config.yaml
dataset: "histories of elementary cellular automata, time running down"
horizontal_flip: false
rotation_deg: 5
hidden_act: "swiglu"
mlp_ratio: 2.67
dropout: 0.1
num_labels: 11
beta2: 0.95
beta1: 0.95
eps: 1e-08
precondition_frequency: 32
adamw_lr_other_params: 0.00085
max_steps: 15300
epochs: 13.3
Rows from block 9 of a small multi-label image tagger, named by matrix and row number. Rows with one number belong to one neuron. Each number is 128 + 32 x the weight over its row's rms, rounded and kept within 0 to 255. All counts start at 0. Numbers have three digits each.
After each neuron's rows are labels from the 100 images, of 14976, where the neuron reaches its largest size: "responds to" is what is common among them. Only what is clearly more common there than usual is listed. The data: histories of elementary cellular automata, time running down.
# gate: MLP gate (model.blocks.9.mlp.gate.weight, 1024x384), inputs 128-255
# fc1: MLP up (model.blocks.9.mlp.fc1.weight, 1024x384), inputs 128-255
# fc2: MLP down (model.blocks.9.mlp.fc2.weight, 384x1024, transposed), outputs 128-255

gate.555:102168111120150066146145144096136105155109112146153136160094183114130029163152117085109149107141152087146152126165084097133179102152143126069147140135113190158181108199112116102062107129168112122103088110107094139112149154132122127095109130119108113157146140115141139149110130142095128105123123085140076076135094139095133123121148146153124097143225087133124174127061114144124033161086
fc1.555:086099100129106104131117152131071149067071149204137148093168107150091118123110114142155180092090113160062137063221174165107159122136123075145178140173098063178151131114149157148088031116120148127068150128170068129110103114086138191100158191079110144163166131169111135168152131156123118099109173143142180166068131190127093092145100143107094110187070155132150138123161111148137174143119
fc2.555:142187104126136121070135087072142096125128125108125083112147076116136147047078166101089179129155073166109114118092144134126101153124146155130126131089115113126155136152114131221092141146120135103119148118152123096071130041149145094139132074139136123174115144113123117189123194118122139132103099112116163116150117125116149115110130104159071163191150151120126131147072175175084194112117
responds to: 000 turns on; rule: rule 103; rule: rule 25

gate.167:134081115138101111135102088125133134136170152168108090151205074108121073122127114125077102160169180126153088125125146073071115098190133063104118146146108128129132086110107128131089146134104093127091164126145156173168146094166189109109162085132092158149126119158133128119163156181148108189146116129072141069075101116104111137110128128095141081143145135101108143143126106068176160114099
fc1.167:112107135146131162122159119108085133164136150121120134132095112124117128167102144129075109181085144164137124065149182078129133096145100071101161128081067146147109115136160118098120118116129196129122122126179072131193169108156191116099164138113132149139131140149168163080099112140099132170109113142112147100121129143101151123127139125126176152059145091066095106108123106067169154095114
fc2.167:134071084031161154121075090079128183153128097165156166104115123139144109174158095094115111150100153100109121119139178167174093157110148173121042138155145148098137104066121083100139132141122134129104089124124145069196188096110098116129154106084155154185134171113139133124147062109110091056126104161100107146128123140165179130127117087090144140131156085156137147159169123122170098129107
responds to: 010 turns on

gate.497:124156203087177102107139068145145167140159101197202135131118129050108137168145134158146150150141125138104078131155118074112105117122135095128159156160097088105126136102064141172114118152093087148040084206106149136189118097173148133092073121159117141098152096105110164139130151185120120122126119189143138107140140122150118117121098085101137130155128164109131140097127101198093149214088
fc1.497:115098155131164103122175147164092120137152144123152129129141108199156122112128151131102150141142142142157168107092144129143122148133100095103084077119173096116150074105156116151136126153117137094156162129094107090153139069133132174073119058152092119074130122067150142108160159133127125018120058142149166115173105110104166129134127155098118156109127165121191124065183125089104121136117
fc2.497:187141125106114115129110116206137149114072119111137169184101155137173155069143096159133162122189144127116124140130123116098042152156087136078114134086082101168149154126137088060163092152144131135173114078094101151098118143131101107107142157125104077115153110082135123158130160132118159154153102108115131122136140106101195077065127092091186091152193119153119162113166114103113092126189
responds to: 001 turns on; 011 turns on

gate.663:196037087139077102134106135124113096133148117167104106159114095137143142101167116082118168120075147141155172136168154099137170119143105121104116157133154145119069209178139172069089151079090083151171106112119098131150156111124088120132128173064126089110165118119134075022165129154118124115130077145122105130159122152121137087175116103136094050114072125109131154157155141126151131101107
fc1.663:143091143110112137168183061123124113088154097091066113171137134116158101198123130123131108165125146068161188202081192148144130150125160117178091131120123116125146130137128126094136131143177155172103124101050183126135110144137217073128147118191118106161034131069122102107171104101183176133166159108156060136086153109125091119178141104113092120122178089156151134160094140135141145099145
fc2.663:121145087134137127151097156165109123139075079135124090147063104193145104087147114084109146085089107140135067079200121106213170140104099133152163058106141117175159126121119126159075137116095180096126165106172151084116146119177110169172115111084181113099113138114109088103167130138111103106135108146130190156130128134126146105110151131123096097125137115135111138089124092072207142119093
responds to: 001 turns on; rule: rule 90

gate.299:111199170111116199130090137094133174107136093146143065140199148092153132152148141175167115079116086092101098136120179103151106124125151131129132134122140088147151177129107106111117126159158135117138115110120118089107117160152168151148121173131106113198115167149098102136176060102113117136134100116163106121119120124176163099123147087102113108112061124153140104130173119151077225133091
fc1.299:150112101134141116105124124124088116177112095123072164156122120170165163106212118034040155173132133119177132104055155124133176117146147135101121079124158120082142126117125114139160125097113133158087125166178149148075071124141147106137148140167114084102113121132156158074136115137132129083146072136116136112126115150142113141157116140116158106148153190124116120120110074137125125110145
fc2.299:096142072135162134094085112066158114152176104164082114075067059122151105149123148081067082121147160043077109135151127159150141122158141131124137139062120138095125081147094168112090094129084091124159106107110106125151175126126151236111157115093092159126131118178096177158182154149131099125138145086143148169118155104129133137104058115112125142150159122084167137149144157121167167106123
responds to: 100 turns on; 010 turns on; sparse start

gate.223:067168113143121096185117086098162192124084147129173157138148128080118163161133148255153186141121137155156116131181130172142120103104175093146133112135142124066145118177109190144098107089132154138163182111038110126120131169117115147156214104114084236146134136164113093154133179123177137169124101094066187131139126127152117115116115147083066081157095115129112158115113123174166120139158
fc1.223:145133114134108132095109146183135136118165100115163179130184113060091146138139143121115101179180103094196121138111126152135117158129115181127134166168119108147187170171122131118127148149077134082140128094126087127072144131180131169152143097142124143171129138171164137178154066066114149202099138120086090108148116184088186142125136116124120110118050138131122103137164097086089125176134
fc2.223:053134089132199156126106091159143203114143153137145087130078112173196123106083121078181160114108111088099127084083126112135107124086141107200112110099131192119119104168117096118108181136133165150135124060107142158126130141098076112107156095124126140128113136167106086159085119094108135205150143126171137165138087099159133116131110219156176133106154111124199094133099163092117121126120
responds to: 011 turns on; 110 turns on; 000 turns on; 100 turns on

gate.362:067097152090118096169102065114105121114176161149103118069108088097149097110145156153153116141129159172131115171149111120096082098155106135116136166156104225085083112096141119127123140176128118116102068121124168111115129119150130113099095132155187197058128181163122144132113189153130112213143074115123179123078113184079075168117136136144164141161133161107108169167095119163100150145147
fc1.362:180155138133205154067129151143130152124089169153193150176155122126152119093092113121091189109131142139092147162135093121099084174128154167108064111112104076173148138142108147193138069084088129163192162191099098104071167136111124138164155123114051109110113095086095128141116105138128136155106129096097069100174112118124176100148158059121115151119098127197090131081107145060113130111098
fc2.362:066155160113136206116098120170147115105131146125083172141087139098162100152039079121151148191080101168137143152163128128127119092119186157074107120131166146107104103119119087147086193122142122114113136078134151080177140066111170206153133138161213140124188157143143105184136145119132135184107142119185132127158139126108106128085132151122102079179125126098126151166174114164153133115136
responds to: 011 turns on; 001 turns on

gate.370:121204119129098143064123125162108082067153152177189114119124110110130143146110150122148196127119103134173093087071134104185109115119065116170130104112168066129118120195168114095104078164149203141118167157119126125138136165106140081137179096131152078148067083101128159088113132121117111140124108173108154103108145093117164092141178112129173111130110075092145115119147098173152176119124
fc1.370:125082118088151160146194156140106166196131074091115102101112146111109118124146111149104100106110135141046096157086119152064186108121147169108170153162127135148094137105124128194137137085066096096161089096219120166102143119113128127059092159106091107072146197097102133177154167150091113115142126171159110193153116101142097086130133142092132155102235139156067134123130135143153163108130
fc2.370:088071156123124143114119194165151162152128157148138128099104210113126149096111092091055115116122103131068111137133088156157119144166161168089212164101084142089149127136146115118148152143136158154172177147069080103147113080133176096096109059105125115174136133082124106064077120120120139141153097136083103120122122164177140109078089119131098175099085161116162137142107097100116125088160
responds to: 000 turns on; large cells; sparse start

gate.265:116057151137137166107128142073112155064148107167196157060139147155113049126185076119090089151131118221186089163108134084194142096161185136073136120142141104148106111109110088163160104108182131140097162100205093109168116086146092114168113094154114139184139109116107145137084146155110120104145114115131072106112074063186130129096095125148141091119114131108192186134169098111135144117137
fc1.265:123145167152129154113089162105106110154183065103202076159166126129117165150113102154082125164141092091124098146105171125120148157115132122117162073070162112146101163177205108140131213105108132144113140141113175161105068090137146095149131092171142085131168123135100130127094096160117151138156045112094115175141163102182136123134118127126102163096190144112149144137167138116107104158121
fc2.265:098124175081121146105132097147156152148092188106134179098126165104125146120088151108170174117147118172174134177110104103065073136162196153179068113077100149110126098155116142088102100098163135129137140213181158147151132119087148077150176109170191125097087153178150115118175169139131170177089135132097116188132095126078119130116098133141111115127094153122129096158075095132096137120132
responds to: 010 turns on

gate.396:172092136099118144179196140074179068096133165107084113091124154132180073104147103134144109117120113118105139104118092121076152080157147100091184111090150143118110139155132134125197161123178101101128078165164114121147120114151168104157100136171119123109187179087143150097111159143120133140088152152103137082123164134137130123153058162164134101202132153150084091154091171140114096088143
fc1.396:057131169155131131179137130083102120165104095154145144140159070130119103136137159078117118202152133112105103159164111156132121131151116128168146133130047109158143115132112163133140103166188153143153111110134090113166150131155180123106130153169068156149122103144101127087121146149164083090105190102103112080152173110119144117106112109128148064198169135126202076135136186139127186131161
fc2.396:138127107186144099081133134106118145115158127114166071180153174169160130173124107154178146063114106093144108158148101087094079137187169071105159080143188124147090129113138093130084126188196141153122112131116140126160111191153123131099143080101176180097164173147091138176147216172175117056174121137134122145132160163126088092178121150135151192064130115148130121105100132116120093125122
responds to: 100 turns on

gate.366:163122129122133145198139132073178111113078124098143074117143106177173182142145097107148137031168116151189125102106121104118101132074120106134111121146134094221143160178116144041078136124152139112148133150086107105115124147117174137163150098134131102106144160137092088105095113112168111135130171166107139095076150139121100137177147151080134055137174123166174124104150131117103131189145
fc1.366:134140093132111143138116180109122127157127154086150147175137164097126119102087135107160169055152101135140149119132162148080142103114156102080119065143083084109161096125076172134086063165145166061144154098101087108165137150146131139101087088104143117053083094187116116123146101030120098157090120124157121139076131118160103116141149112134148087114105138106147161122150091144088138127028
fc2.366:110125142121135142149138149143170176080158114082155128126139078145106142159162164160075079145128192144097121162129071186153197182041119104156069152083182091184095130127139106176152176148155106130137173109136077112150141038116098078152170113151170144149110117225118115162140105125147163161129058116103107129112120159121090090071122074143104162132108139158116131178135117095071111117096
responds to: 100 turns on; 001 turns on; 101 turns on

gate.390:123172140185141081144143090164117113138079143078104138117132129150111121124156104117146096112126103122076097119165110094153124194120083141213117194121092066124154121128119121118124140138151175138123156121101080093182145096110135108099078154191151178115142151173150124154130129166139157064134155148106158154101187111116137141111112164138094128200172191137118117175108107127148161087192
fc1.390:114126103141111114093103133096155128088110130133183100155087068223109058128101079114174125153098147070132184123113151109134197089163081149114127154163167146097082030112112139126100134203147117200152149155085121159127100156144166130128131148156115134144119120107103095104097144144174091091085136083102202112158092179125099143104132122136124198062134091145147136124142112123134138116105
fc2.390:110082134115153092112157115111116183141132021123129180114204182114131136091117152128113089093129154110099102095116200149178137135156113116152143093111135118126130133071179098123104145107155091126144166161091135116138113086116076132129102090126114170121109124146169092132088144102085129104151090153145107126141110059097079108143179126101123156172075137103144135069150088202113182110117
responds to: 011 turns on; 001 turns on; 010 turns on

gate.310:165098108117109080176137125137134091132170133102167112099069133114167149133129121130111087142107148116143158095175141117129166081160144188121137105153067112126131147151090142070152150075170082113084124114119131181140097149100137151107128115125147177116065170109139149123065167104105095117069146119161143162102112117126104158160142171124101156166036165121124066095145052144131120106089
fc1.310:108159128184071080090121131174138069130096112103130132092206103181146141124182074122099165162106143168169136155187141168187112131097144160123201098127062183187156099148117144140137165070118172126177190105067099120093078171089127092080076158101109133085187186161107089130086176138139128105126147143127161134089105155172166166185103174142068110144039163121145108160096151119134127177113
fc2.310:101101079111061116140105193160135155140129166170148109101121134095160125092107184154138151101115091105116215176109076121131164115185196183124154076172169091172147122103097136131129118168142129138098130116098131138116131140164108089129079149117113157079140112085143133128152143179127147104128144118211185136085091073147158115096136126141217139160221079135086106153202097151143080132113
responds to: 001 turns on; 000 turns on; 011 turns on

gate.425:154089121187085113107137075144198157150133135141029138131235131120140112151124147139132089155138151109064129058134107136099115144162090168153149123167152130110089168176098106145120129157176067118179101111143107160120075158145106132152117185125083157128148090086161195135146165096070150114135135049118149061128123135177131179116142133166138168161086108150153153138138146108110086128092
fc1.425:094199115087189155135142144163088148122130123072215111112105118120085105089110107139104148072141169114174133158165167079119095115133086144109117165123172123144159104047095152085146125122136160139107143124116127124124159113114148120124141104160175084128092139159112116191171136170141094180113096216135149229120166130073173066157130093094122140082146113113092116113170093121115203155166
fc2.425:137091155106153124141115091124132147100146117119156144166138088141125043145100089116133058146090119108181101081127089113097145135099117161134175166105096094099103113083109156130126168102112123127175105115133115055112111144135099106177040179193077148125096139083108109152115143124135114066105158141112154157160132151133110112114119144054071113089091149126115121140078191071082079153125
responds to: 111 turns on

gate.64:143106124155110164101061126070091111119141097183115119094097129106188196127141148081156160136076064178055132141145096135170133111156177161130118086036132148096127076112103150179120138128122158103107113148135072088151146123132142105133107130103096131131155089134098180154124166123081179143120077086204130183183084137114126111119149118152138093122119125141127106159123156132161152158080
fc1.64:094134165117139181126159092178132186114103156116149166129164088155129086117170153155083141105132122119105164091207051119140103167148119148096112168174096082151115145174219145116173046104118117134129105124135194169135142180108121217134096087155118112094159124132166165144117098155133069126116133121125129161106091177163143176107122128146153188126104112091086151059092179089077125099102
fc2.64:037188095145189124123155078103114116150103108128108181180108124121138112134127138173178094136108129117085105175092135128114138080177114115142150157185134156146089100111134147147156130156122151174099146204129094141090104117085169140146135115179122158103160084159130091139101178136107116164159169106074113130121153092138138119143112173095145091153168139133211110138212090143141077113111
responds to: 100 turns on; 001 turns on

gate.392:108150141072114037131128104135126090126162113085146123078114104109117102140142169120088131114097168144090113076173102092188131091137065183175152146102143132083132160164164164170150174129149125155147150145167126135177132112093183173139081158153136106081132098148134159066118091066216097182070146118139109096150108114094125137114154191173144173128129095113124096184122154072128074106091
fc1.392:117080136117131129151094102169120128123121159109129109101145078094167072132053160063065107087105149143142161163106163187138118156103139134150095134142125133079158098087051100102132123174123156047098149118143134101173126085131137140145143134141154073137056164089094061081071138099146183160134125154116102138111144122116142144106116151148057151084079126151113082090122149091168133143098
fc2.392:141115175095149155146100162126092137133114098126141146091133110121108136090077136165082072111144188123110167118092104106170097088120202094099101169151097127068143098178109083115124161112118131142089163044036092042103099090072055108129173069108085130138113098175100113198102182114150166148128128120146117149100136101112163118115104170152121099118147122136159144143092112127085168122151
responds to: 111 turns on

gate.417:128161127137121137085150156144088155100107132120063116144171154126109081123123167107142155106181123075134102108103144084167171095116123120127149124148045148092129102173159150146047086126092145137152119118100139094156126180092198129050105128119102111113118122119137141122111153127131151221120094150185166187152133147163089126133167119106118118083151126117110184087083098146116203168128
fc1.417:122085106124104160102139123142133146125188123154086115098122111103069133156149138114110118198083145065090220129109078135136109071110138193157062216129129106123127108128077154086070136137137086137106152171146092159124073156139119159120166106110124176139130119122094080162120146131163115141094162159126161048137094116107087113072177080148152085147127111133089124167168112144144198144101
fc2.417:113142132107109111114107140111114082112116130111140105139141128088107134132095098175137160086090099172158175124128125130181132093139142085115144183094096144121139128189160133130075131090140116105157113150104121046102087155143155146117157120031088143101142097159147128144125113183067149147123068051082076135163127133148142117094042158090158109158107083157153104114165103097162144159140
responds to: 001 turns on; 000 turns on; 011 turns on; rule: rule 11

gate.427:140103155098126131148131148077092127166100166130151088124136124125150095128135065150142148106104138087112134115126135149126118131104162069138105128127136136122096201142062133151092143047122117106130136141071147128171110058106105153158137077153145122119167086134144068111060130115148102129130185121112138111140109180161102156086159101135185059104121113121154121201159071151112095128130
fc1.427:085159184176140138157137139209187135165081109113107197166117209103132112107148205136166140101168066185123106132104106107059109162124146130167175131118146121151123090081181164118151185188131177122126156100154114116135148096159169133115147154180077123159138102125140099143142125130114131055141125112169165135130155095092141073079090100118079134083107170155070093121115124117096102066114
fc2.427:117124172107151087149146092113125179119169135098109141057206165126095127137164096150133082096136081079102111158081149107119136120136175079097096133136203129113134118126066098148160084083096126130080136098126177207132167099119134066101164167140122131160136163113091073125112168134121183157131083105171147116146097106053194145112086207123137151161119144062117138128184153104118110154114
responds to: 000 turns on; 001 turns on

gate.164:121165194114182123143123140057183119141149145172115142152134147104210175096178099093114120118135150123094075161127113212082189146177159131119121127075140148085115160123087076163113161080092057149124115128114191178100095171067156143154150103118180137127177071111133100093152084157080130174084082159133136126131141182178088135121104085166123139144109124146114124150106104137119146218070
fc1.164:130143139159117154133089153144111128130093109148185079110113121121123089104118125129063152131168130153152112110197071147107164160096193136092166097078106105173182154139187180141087098135177115131076097165109120131127144108103116134128148170095152131108158155160147118160149107135161177122176187103182088155095093156131079161143120114132131087126158176163084087155131137069112181148134
fc2.164:166136095112069160115154131149127059089098095101115071122162093181103116111132120146079107115160107100087103117128150149157108114114126084086106179152069133090134139152170184156170089116161172106082092139137143120115134117133112140113135123066097101166101112044135130093069074183127172116167114130098128092130146154112112141165101120137154100099112131186148162077132148109183119175126
responds to: 100 turns on

gate.180:195133198099072081101106122166139121120142199104125120115147203159179126112126074112090121072127087156099139083126127150112122160119155140120143126128113092066139180085206121121177135122153175105143099187137135072138185125192165115104164151129125055082088101088159118136093136119124207095186166061108100134114145064112122134096122071171160117113156135129143107140181097090140190135133
fc1.180:104102155164089126034095129152071137140122117095108120157113200109123160151124221160156080156129143102103145079120098068116170124103136069135123188151109135135125143194116113125118099093117157149099143193078191127145191201134069178116173177095104124189159109153145096081136116118140110132109110184138153166135154040172117191107126183097136063122101091164170152114131082128162109114130
fc2.180:128108112150099100160101110093136096133107110118110103117155133160102141107065150128111137135138153108126163110189113129116137175184151132126115126129195060075093215082172136158163107142113155074131101090140177119125137070177120048173129163121157117155145122124100109154122120150094066089131154120147121122115131158032176107173174189133172156121131116102151127115098168154084153097065
responds to: 111 turns on

gate.369:107093103146064136120131154138147159144096032131121118113121175131116155157106108083159146132143135153106109166136136159114137120136174151151170228195113176142146142042093099051157140131113160159167150100093082148159107155137095075117077135099089114188189124110201076150132102126103093089172142110131093170147150138176130145156170096181099147144116177167135149155126131107095118105115
fc1.369:103157051119111143158111156082145107103130146156162160098109116175212108112125123144133117145136092124073129070116141104174152148132156142076106177108108098145165144127136071064112157170124173154098131112176145137146149088120161104146103071171132096200126086140173134176118134183102129140081131089162051143143173133025102182141148111119113163147151153143121124078101030122117062094143
fc2.369:148073104136125123162104144109146077102061112057146120127032160125124098129161104153144127162147157144120085096184220175030168155136109114100147143083140149097102136113120155134097117127144092107165136086082203143136160133114160144159146162110142156134114118126135153132122087144208188098118117150086136131079109115094111141112123143150187175094108161119102127126153100161183176106139
responds to: 010 turns on

gate.243:137139088128190141119133089167099071149148109108081137126111181143067124110056081101146087134103127114174139133125117133200123176091057140161181129144131173173126162145104111110137079153179097159147096103125143117040099091075148149114125097132132113141180117099126059177131094124113157122159157110154109135147069076080121112125146114173109199118088143185173139099129162107147114123117
fc1.243:160158089106198181070126116127093098192142115134086135127123128147150135111091138107127139082110127117091148140149105032198130148099125054164130151171115144154126197110100129053152093118180119091102094169143126121088100120093148146136070121137100126111185094068131049125157120073095165076121155152150087139112081154123125146104148112116154109121172113120161143125080139158130091095125
fc2.243:082173134157087195157147121161077172116087089091143136179087160130108123101156146107134158145163147113165149138165101143150062111054127122136128182135121155103121122140103139132122101148139121109122136179146074153170088165154119102087111158133153128115128151113126132105145108191179113174153134145152089097148134058179174158133160161154210144144073146165100101084154130148093165132131
responds to: 111 turns on; dense start

gate.345:130121124163121105128195075177164136195130169175136157155069156204049100106135107116121117146141117171141117108138150122131134105098150151183118119129148120104162138121114126077146096115183112146161099109127085127117161113174057166141053142066102095088146104133081055101109192071128136100118127118111157149159145113112139098111114109164103118124187110116096142087122173053146112115112
fc1.345:115055146111133164119154144123139128161096109114135123094160073148211141137192170126124129112143142118202118139100160088152127128120123077137121172114126137128146176129127102107132196130112064158134113168079146108064113089071116150162072143145136104174197126120140182136141126157095135117091146124135151151160103154139087128094152116118120139071085155132172118142241081166167069136115
fc2.345:095121187118150040102161129129141145091150148138088126080138091155153114095129117142146150114110086164064139125096079123157102143092080102122118134116137103111098084084105150141165140140136084123082105121139117160107157079133117189145131156154165136105087135169135131058116131187120121140163070171094072146105138110172107168130172148119161083152125082167109118160128065180129106115154
responds to: 111 turns on

gate.742:105121096182104077174172116119104101101135121159129108119131116156102154123102112138118134110125105126168112138131120148057142099185184104135156124116102061165124179110169150117139124136158144135107156058149162132080105083180105122127072141152141122177228112127151114149158124131135122103120125091150159074136181164100099111043112129063096137154097157134131144123139082172105109118171
fc1.742:128162149142111134116102125089102085077144114125168139146143158107150106123131160113104092100116156133094178116159118112155177133159136159146150112175127119128104108164161128142167113105104107091146141104079154124093082179126206143154137078129142149125130133118112148188141132164169110106131132128151116175136146113155115114140142031107103149116118127135159139198078091127101128149115
fc2.742:157117148135119115117111152145163156189091110092087149123159182123114137130151138144137090148141113109123126109102093134100069142007108105121109092140125127128094138117111119132136144201127129154091140078193197143128170090181095125087141117091113070106114101186137169125130119088096184140154127115124118090160161196131118139116142090142143135203134127132131135085161122086125105117112
responds to: 011 turns on; large cells

gate.426:168138113155101158151193128143110138094122157141148127128141159139117174094148162117167118089194152114143093146161106145158103094204141052121125146143111121131121106100127122164120150124152088120081141132049061166101140155241117100141100158150116102090104103200187172157108092156146097120072199118110091124159103067109133143071151133070153075158142113139135118130134125080177108117136
fc1.426:088149103131111105121099128103106116151191189110124130178114179102134104095092130108104047100106138147122164129070153158160110170127100164134102160117143183145077125214132156178054050135090073189130147129039126108122078142092098101130125145101104055147174107151128144114172141114132111116184131196116112155118119227142101095138169151146110111121134117093152104139146145090121032087128
fc2.426:141112115147169151134088104171131114144121176141182060156153136123079144115137111160156139095142098125093096174191054078113076118228112154111092155093136139098114149142114149210088170133169145102134126089163067156109155082092124082140157122125080152128130146099114156101088138137103107130154082177083116154131099129145073124111152113150089061138201108148105132128091137132151133151188
responds to: 001 turns on; large cells; 011 turns on

gate.755:131133128122143133083135099140095111146063186155128085101105159136161090122129122073166099079147159110144086184126143103190132164082103146110177081175082145134159136144108128103105151098141124164150112130122109114126107197075156140128199169177100099124132206078130152081125105138073124162128151139145090077113108138155121129114169137178132128186151104113098181072103120146088121122149
fc1.755:109117091129171147134152123114149128208074104146108098175128112196124106145152138158151108071146143118074144088097140113104113121086108108061092197140173158073137108148145148107088114096101138138107132106158106123102139153107122074192123117147098122174122144162171121124092120168149128137156147167129111166105120055076169129135124155123095097177209098222145127117140095147083083121093
fc2.755:084158129182172105115159099071068122123148081159137109120187153069143126162103096092088133079196081202093150121178124117143093145127154075111142113101140095156137093126151179111143087130139145143179127035127117134150121102144108163080118165172095115103155134139131123105132099113122086158155106117145133123103179156166174113117138091156168126158189134125141161132083139120154111200156
responds to: 001 turns on; 100 turns on; large cells; 101 turns on

gate.580:154106128119112152097113129082115083130136135085133094164128092187124157130175130181119137182121115122157190070178080156100127123134103158105140081086117082139097115169076104181144146155123133147135134145158224128121152118123176126100167102096141124139150090172161169197141138185100096147183114194070119110147128119110184176109135172111045101110158095084120124137101136121087133185096
fc1.580:171115141135144128140144153132165099107188122174053144075161153109053112124152145113126039142107105113120126110143092159094147161120138089098113130175110161109152122157122156129124141090080101145135139179167088132127130151132145132072146133103145113060106128205161083167141080172187125186117081130148114122128110150099140148102128136168120079151089123163069088117129135053107147111099
fc2.580:124091105168065141108095130122076059116176172092116129142066132147135144145108120113195153104158084214090120114112165124093145136086137103145088114167132144174138114135115122073198162104118133102161135140199148216145102137141099096164100134135130139107141138114111161140145159093096159144154157153149125142155186142187199118136080136146165133079114104128125159085176099146110162188133
responds to: 011 turns on; 110 turns on

gate.14:097164087139096116132131141143152081127136137127159124147080142145138146117144109051172097037148158116110093096181130110066151176116058153169142142155123116156099090096187165120134169127148090201134148116177167117144113177090098095139136217108159130107123122059125121146097123176157144130159105099101174138111099104127117073096111129095131154097045172132123221131103090169152048077160
fc1.14:156107169174118111107135119134157109163084171151132137133137085125050162128097097235137142117109113120126084157118124173146123130101129171133201103089115142153122125181178098166111095124127136136139144049128087115132143187164145158124227114088171130104108066152101155108180064124100147147140142108150192119143077148099153132146132141192155145138101156091126136139143145077124255157144
fc2.14:111180066115091158144136108096095119181089170077131131106132088154154178152140138118078106123143096139142109120158081122152083078154075140087085183096155067139126153086088118097070098189164126083161134140096153117126081122123133066133109095179136098069114163076127127071134140115115117097109135127153131133118189102127125127129148180127064165155095043091098122120116097129106039121144
responds to: 011 turns on; 110 turns on; 111 turns on

gate.104:103058065163147137114105151138132065183204153155166066133102156133142134123137150161066110189123127119096184123152137131128131040043149141164152116176134071110090148155149190159169081166133091119085158097127088116146119109078108146134150068148081092084155099132144140099128147159137108169122081103148168121131139131141154130102157149207117211097092147138114153155100123182132162122105
fc1.104:180090129117143119148181176132151105122143134122098183154139156172137145089119125159149150121151142148109091147109119159111093198173073125122154089101110179167079119231079093190094153132128147173111137148111221140117180159135182141099168175138143212156162132114174128112147164082127171102124161125148103153084098157106143075138112107129173120190063090154119178191148104115156087117175
fc2.104:087081139104135193144104113123091081125144121141144091115048083147150125141126103110105113153033120166180101121151139137079144098132136151123137167146184109076117140074186178144086131122131127111052103107150177143122149084176092106149122117129113105094160084108120088176142020127069108095159116162116098127131133227139171135157089148141102122110160128184102149098157124116148116143144
responds to: 001 turns on

gate.209:104082049165105170129125123162089100114104083082083128123131108063160118148062128077118104107142165143160141168161159104146137077132144111091134072108092135171129148066147117079125119133178143111135099152181048183091106156152106104101151165123138180103164161140014113124192095147151151105125145099152192147130162169118092140123147156145101155112072153096147176118048125148125145106165
fc1.209:082221159146133118146167111102176105117063132163113112122121092138220140096108152198117181047103102159108101154140088146117133125107079133116169115164163178118116093089153152185154165085046084179167099156131199100151109113131197179136138122119136161138105128097165119168142073083122177108173099158155146110123088173153132100126076124103098093081190101105102141119061132130150112129106
fc2.209:139118174110144093128174085112117095163164102087083094112096135106131104087131121072135118131111092135086125084144096138173094172085130149187109089153157138191163122134111099109141050159143113099123077131074111177118151088147185096099134138176110082084109099143132134056097152048150162100115134135150152110134092140117114104114147195089112125126137130127150097103124125136135141165095
responds to: 011 turns on; 111 turns on; 110 turns on

gate.347:125097141177156091104148187117138160160088105127142143118084182189140168145156160134146125101164161126102148148106079116163146174159100139124119148153061082110151147121121087060140133134168193097137154164086092088123121091119101103160141177129103112094111110063151096129074121048133159186094099118149132112142155127159141136107084142175167114116132121138134165071138120125110116088163
fc1.347:159116167171163140123149137139066136175153126074142132090120171097177115107158149130081134096086087117173099126175046144133116094122160090110154116108170127132106163158212089163123108088111145126124147099114081119162125127056132129068161096111100093095123110091174144199137117147098192114141140146068134163170120097137093118089085038136164119059093103108126136130159127091142172084058
fc2.347:139103108160119099144135169064079156139130102125093138148165175065172150101129101136122137121114062133102164135128028173097112067163122146125092098183129104123134140115141130064152122092063125107104148197121097154100138110093091191144112053104151144103104201174115086081150178099132103111143129141146136117128080110176164090096130188100117183172147135104112061124146108199153165072092
responds to: 111 turns on; 000 turns on

gate.303:064110116093147137096155113164135147111068155145106087097084073105147134079132081157064142085104089140135136079220136106069102102163105052117127078124154153104147158173135127137140103109125092102125105155067168110209111094100089103074216105166103077167135140112108142123103200128130128161134126130062187119156093180128157100086083136129148140130083103133127161135067130139144151119143
fc1.303:072152131184088165095177098104123151193103115123171125121115165160182119112092107184055132112113114120145089113151147099130126189069125095144144142070156104082127127110153138159182130175081109112171138144070127141162091131117147142168103107142122169093152114161178146121127118177112128100112108137067120138125140135140117167135166127122112137123114086049107128104120119140148110153153
fc2.303:152101162068097099140149151077147109147134128140109170169087096099149103144143154137104140127130099122162114099094122081111105097170132177081128165124128180113130133114073159136150126120121095119139152161113125131125127087147134193163101095136189163111148139187177148140138134000094157149150108115181133120138145111154102130169118122102083093146159088111144103127140134159071124085122
responds to: 111 turns on; rule: rule 131